A small audio captioner, trained from scratch: encoder layers 12.
Rows from block 2 of the text decoder of a small audio captioner, named by matrix and row number. Rows with one number belong to one neuron. Each number is 128 + 24 x the weight over its row's rms, rounded and kept within 0 to 255. All counts start at 0. Numbers have three digits each.
After each neuron's rows are labels from the 100 texts, of 14976, where the neuron reaches its highest value: "fires on" is the input token at the peak. Only what is clearly more common there than usual is listed. The data: struck, bounced, scraped and rolled objects made by modal synthesis. In brackets: how many of the 100.
# fc1: MLP up (decoder.blocks.2.mlp.fc1.weight, 384x192), inputs 0-95
# fc2: MLP down (decoder.blocks.2.mlp.fc2.weight, 192x384, transposed), outputs 0-95

fc1.131:147112107136102126087113114153126138114123144081119119113126145124161139153139151105121133112129164123112097152114131135111112118095115051085139139112133190108121085139122110116080115149130106132112138108131106139104105152137117104124136130101154093141091146127125150142119145169121110095
fc2.131:145133095104122112103126115108127110183136122119121117123098144117115127135142128103148137112131175177078104153131139096092152102138105092099139140108103151141133091188103125157167143128114114131129124061101109102142150141123112147106145091135139163155128113107119132105120127107165172137
fires on: "clamped" (100)

fc1.345:127108137116113135121118082118118163098126106080097126120179133161123071144140128129120094128136164110146071162090126131157115138109144088131144145129129194123130087128132134109109164149130127175174070144162126123104124101161109120106124097130169080118115104174100114148160138114132117136
fc2.345:134112109150153103153103112108150125125154109121117132105127156135084116124100148129118100105103185134149131129133101097131138146119145163107145097141130101117178140125093098079137135073137137107134152103135158102104162143092106121117186135103139160166104111132101127090150114105137169120
fires on: "medium" (91); "large" (7)

fc1.98:152105088164089137121125115128131128091156145085131141124135150123171151163121118112105158103142134146128104096126145147111086126110183097118135122097163114129157113104119111120124150168111099136125135099164120163125071123140127105143075132138148087144133175160073176124123166128095118114
fc2.98:095125091109142111087129135045109101135132106112136122128147153101122109145167146117139123132067119130058129163145159128128139119171108115128152101129111108155125146129085135146107137147136123074122099113114094125166162134114129161113143099149123163124126114107122091113098154118173130101
fires on: "clamped" (100)

fc1.358:120137104111122125078129084164115146078145110103100103097129131121130153097104150137120159083134122126122107160130156129175149140106162094125169121140124123086138130168140135144152122134123127122118076170121116104104151140145126132154156138090128145115089139120103160149156175177153131127
fc2.358:119152149156131084112115145104125126160133134134096085124129128173153141127109111102101116158146149169108151130100145152082138096115120130138093121126145113148109151114150136150132140054124107113126162147134156138072145135083109116058095132144158188148130123143072131132132139157125116103
fires on: "with" (60)

fc1.354:137127110141099114078126082151122140118135125102127129134141139112158139155123110103127118127110148127091087119133117134125096110092171074094151159146127163126116098120126101106113110135092115126139099126147084127117100094139112133127095097114125129143108139139056161137115145130129089135
fc2.354:129134116127151081081129137113111134128145120113060129134126181119124138151185165094151151138100146173091115180138138122098116126109153142113164129120128170154138148163091130150156145104086113094116115142138150092160153134110104152112126114131132181146147094117115121088108161124170129106
fires on: "clamped" (100)

fc1.149:124069079115131085144101100105128113057106140133125126118122160143116125145171173151128147088148124112134115159141144126205124152148174090098137105137115108132164119132146108162143140108125120133113118134109119089135147166144148107162108146160122127086138153139103101096146157159167127114
fc2.149:100120093167160085097097146117151127120110109141145126122099143159112121161163140127149150155129126137147128140144117105144149124152113131097124122154127131153143091104123150097146144087139117089149136125098092141121156154138113139094151114122051132104118155107148118140106136118180096101
fires on: "small" (56); "medium" (29); "large" (15)

fc1.169:111126130130135105064137099102129164108116147121133050124171153123129156114165141112137129146157166106099103104137119133176118177087126091097140130138077118085122115127141108148142127156121087100184128143132115110165142096127119140158110134094125131121148134106078125132140119143096132105
fc2.169:126125166166135177130067129121128089136134123136163157108110120123135126166128101075116113115085128142136135124128156183098154114129130155164136137149163127132083110114177163139113090180081113136116114150097130149126120158152087127112077125103141156113142149133155150178123152111113130123
fires on: "large" (29)

fc1.261:130107132100095121100172151131091187124153132145113108138152127108136134117151122117095122118137150134073137119129104158137106112109124122142125115166125200151137102138172140167151098149085108120139124163155104130097131101154114110120139107115168117093150105133094109117174132124101082151
fc2.261:149188123135114164102147152113170113119144137111136132095114121134189109103113102128158148125129159127121122135123102130106163113146121109114126144135132146153167102148149171152174108117159106139128126106159076139112158135195110101100106150158123103169144141109130137170120133141126136119
fires on: "small" (48); "large" (35); "medium" (16)

fc1.210:120104104135069138100148116081084137115126125154140122115128165154135094133116154130081157111115134128112147119173135174128097120169129134118144122119122115111088117174131138109092140070095120177135157132130123161139148125139098125095108141111131102099175134110108180128162116144133159102
fc2.210:127161109122137161105181112135146129160120132118112100103142141118116130117135131115106144155099176147080127101156110127133090127155117102087169147148099148101146158155101141061136102121064142117084175102107125143126169096133167114104152122108126140128108103151082098141126098126146151082
fires on: "reverberant" (100)

fc1.301:122138101106061122128172132142136166104149147135073143155159155143120124068118111102140192153143136140116130133130168146142186116089160107138152150115124105080118126161140106150145097143139093141177098127087130130110097132154109104152134141147150114110138125139116154133111161144142113123
fc2.301:177166115121122116144130123138159101127136176102154150130140162166161105111143140109111162127115116139162179134162154130144083096123157149143130168117105092127119128144140126102125109135194110160153127112133173106148155144087154164162163135155154138162113108149163148123134160103140149115
fires on: "contact" (82); "scraping" (10)

fc1.206:130097160092079177134179108121115173105147141126143117117138127101147113159160145134121147129152128128110132130129153154128146162173178115161100137111104145098136086096133136138089137111143144142168094124115144130125128080164133125143131104155184096129116084126110119130158130111107062121
fc2.206:146149121115166115167103105122155109152192129122118191107134149147127149117127119093135141129121133154162174125144123159120138091121144142155136115142133094097128157126102103092148135129148131163127132093138203159132151147086136162127134145130134146137082151135141132155134123105094133136
fires on: "contact" (69); "room" (13); "noise" (11)

fc1.372:122073101096075104110127108124073132125133119121141136142124090104144135118172128184081145102122119142118110144171150125178113164180121082105137115120140114139134094125138116139149159097077117116139122134120111114133088112134096125118150148118147126118170108128106107100128132119127103144
fc2.372:099123116110136144141165137110151097156128141127123122131152166147108151121101110146200156159167110185126137120127149143138139114120148130132110136143113110110102189106091095097120152108093133138133152121108135128112102105109156136132088112118113136117161185155125116147144121146134113147
fires on: "with" (100)

fc1.252:115125122139081124111168119127127205093152163112095140144140150173132109126121115125118169116157145142088145142158162142141181124126183118124158138158104122084148159123161120134100095117132103140155100150115128107135089102161105123137148159158136096127126117124094141127119142146143110114
fc2.252:162137153133125104169118129118149083108156152131165156124125142124142113132138146112127142106119084123189157150139133175132108118134134158147119169147110062147094139096148139098121096090174129135129120105167174110119142154125168137148141156164118152152091132130155150129115153113124117132
fires on: "contact" (59); "scraping" (23); "tube" (10); "bouncing" (8)

fc1.202:130088096129139098133094142121131139114129158143154108118152138119158110193196160109127125081149143120123086113151130134162104107146164093109125117084135152141136112114106107117143141143134094091087161106157087151148120124158171104138106142151128084110130171103111101075135121159125097121
fc2.202:136126139152130140071145132130128097121123132087136153114115126107127101119131123120154128153128145130131103129139135132108121175209117072093130167116096127157176112132126150136152140116152122126145080114100066143092121163179107141131146132154089133132132128102144114089095118116179136140
fires on: "medium" (38); "small" (32); "large" (26)

fc1.342:147103130092072154127120087133105116129127132144173076118124124090138126086120160168090179113128147127116139124139080161198154154166154109142121119152128143134137111141156086120103140100098120115137096137146122111113095093181144157131180157117146132145164124150097132089114136109131111123
fc2.342:054130135089096121135133128096141119109132159128081116156145156130102181123143111125139155140164107185115123142118144154136122119154144107118128131153122122111129172110102100072153123128090145135129119150105115110123116067126154147127118142104113118121140175149096098126165127149133115089
fires on: "with" (87); "wood" (7)

fc1.289:067136121117113100145151107130121128113112138159153112115141125137158119174171102107144113142136129098101123110117132122138109125126111065130078142135112095160098094117131078153104128100125153124118102155115083105174133106156156124113122086173123075071112160148131131122141118176129107083
fc2.289:143099152083089122172119112137082073124108118138172157142122120116099081159123148165141126135110125106134113114125148143132103112165108105125149116125158090153105113084134101080111130111113128143146132123156123131161082098160133134102114122132115075139150157144155165100142100143088137109
fires on: "with" (100)

fc1.47:118119125093055173106116094125133119098121144152141097118084132126130135136117104138079137079095130111078149120162134146139121166178145119097150123136109099108133115113152127127103130102079121144150134094124092133169143106152112126131105130130124124126176106165111182141146113113104144121
fc2.47:097142132120136142118154161117182120157127134152108141127140154125104097115123097109128126185114144121127145068162110151119136119185150118100104148131125119103130144146083133065154119124118125096111178075085117160140135081139139093144132115134090143105100132173093109106132127132126142120
fires on: "reverberant" (98)

fc1.118:107107125130091164080210118089084159099129118168117129127130144138119121125138134116080142125122114122106133136183133131130092110134112131122143144168093151116109135140154143139125102115068164171128131127130089142143156111148089133138114127114146128097167156127100160138181137151110151128
fc2.118:157183149112155156118173120092136105187105138131100117098167159137099089103114116134130120181109180137093100091128099112132109153170131116126170155131110123115129149167096155073133137141068130133078159126117097133158160073155150111123129124128091153143125115138071079137093137119123167138
fires on: "reverberant" (100)

fc1.316:134118126154106116102164134088118184119138146130110132155182149086142141154135162081118118107123132139097128103133123118140108133082145114090153129147131163090102128115123129122084142163111090122160143140167119135121134094113109131110092103125151127141128117139073152107160133116105115137
fc2.316:140123142113128113109087132107119076125114129137159127099163127107117115159121154111129133098100127165110117169139098125119154136150121181106148147159123114172143141149137138169158147125087127098123086129124133111157146172174127163105111124124096156147183138099160121127115159110151154111
fires on: "clamped" (29); "ceramic" (28); "glass" (16); "steel" (15)

fc1.15:124088139166139148122116144097110145136106099159124113192107117132130116177160136115056129112133194131092119099156126149114119144111129136130141114130116156150123076146125125158134157102125119113132115105131130148134099074175082122084132103146201099060131107143079092127156101130060133107
fc2.15:117128105191133101119103143113124164164124131148121105143128131136135115140107130096084087111126142130097135115110116161111148133145096149143095090124124143157018150129114121162140133063134145116118139101157216125098149106116118097105131118133154156119129128122096098092133080138113133062
fires on: "small" (77); "medium" (23)

fc1.216:125124117117041131082147154121133186114162172128122104139188098119107146170152131131099118132165151108083136112172117158125117137129125139103109133163120131146153115119143127162104123142082106155151133139127115123097119125120118122098132132119125100113163117137100106111143097137114084128
fc2.216:127112081163108165111121161109167102105125139163138105133142090101165108143140127109097113138083125112130141117118100161139168125170160187152125119123130149142107133155157152124131090146166120143139113112110096154119175137149108122076131109134094094125154142080124141134154147176092078095
fires on: "large" (96)

fc1.60:124104165121098139123144106092112160130164154120180124161125151105153107166171150124096128122150155093100144099136109171106146104122162097164099135122121167137127110142139114175134104129133089122125135121118121128104136094164137107125079111147127121120106159140087102089136101145073076095
fc2.60:134110119105115161091156132118139135163135110158097129089128094128107176115102130132126153136133118133180129137112143097115162100121130128156084148115160121155142116142119218117135163155157094141135109116142163142129148117140080177128096109137131131137141146079132160125158153164146122166
fires on: "medium" (74); "small" (20)

fc1.43:153053084131114138089149091140111142044098157121119093099159178145133111130156154139111130062131155102113105130170137134154149106132150132104163132120130149121117111116150100161131133135138127106120101126143089112167130110148106113149128110160127123102112145108103135139190158166142135115
fc2.43:164098124115131082149132135139109093141088134117127103145100168130137076106139176183115162102127157136106100168174132183129105150129118142131146127134102147128134101142151139159124136121076084113107171110089125104156137174129104094119119134134121141115163156116140133127138094126164092159
fires on: "large" (65); "medium" (17)

fc1.209:131154123115059160118145148127096197112151134144112119148159103113111153136171112118099156139148150135126154109173124149123105128079129119137122128157130153136111098108141130158110123121110107145130107147174141140069120106130124152081120108122130102122131115138106107118122108133095049128
fc2.209:118149088127131113112119136119160116143116121134130125108117098111156128114120131111119151147144132157163123100125080124118178142186127151101131114150128137125093137147123134145181142110156123135120146115159128122121179130176141129085119124142077104138167146082140110134109142136153123101
fires on: "large" (64); "medium" (32)

fc1.86:098103105088096136126135138144078145096119136151157143126125129128138136145118081163134106117108085068096101161105161123147160128164120082129087131114121124134165111149156152115120131149101122130166119140131070119115083131152107091105127124127127094138179128124128128124147133145117112123
fc2.86:132144142115122142183168111132156088173121138131125074099160110144122108096107115125181100156132134131152130102135070169148150143116137138097129114132122105146157161124121072125160124070119137160138151119126146144110148100129129113118178120137110136171127129117071092137143101124089143146
fires on: "glass" (24); "ceramic" (23); "rubber" (19); "steel" (13)

fc1.375:137103126095096106071100096124121130076144125116103107146135124125135107103127118157081131091136165109117114154128129186141157156171157091086143133141125153132135123133155098111106155100061130147167076142137074120113104117168109105101163142086128111130145114140105108118144134138133141128
fc2.375:101121121113118066111130097147144137079142163102110108144132179167075124093173127131158140125166137151117122171099175152134126095133123127089114161139096153143149174147140124085153117135095117138143133175110139103137134117108122101085165156093140149155144134115111146123155147133156151108
fires on: "with" (100)

fc1.70:118117127109099156131152146136093131120105155154105094135075156109131146112148112146092164110170184147091138100151145149159146147118162112116156085097153157108170129124124100144112137133084096118133167106134120181125109128144112120167131163095141144125143114145089130120114121116069125107
fc2.70:142125118090123195142110113122098085139140139133131108130102131149089106092119111146120160124167129143105107106141124140156126098138097063124131163134089131085144135115120129125152124180140141156142099118117109136116084129149145131162125162116144143143160167183127114130135132109124177112
fires on: "with" (97)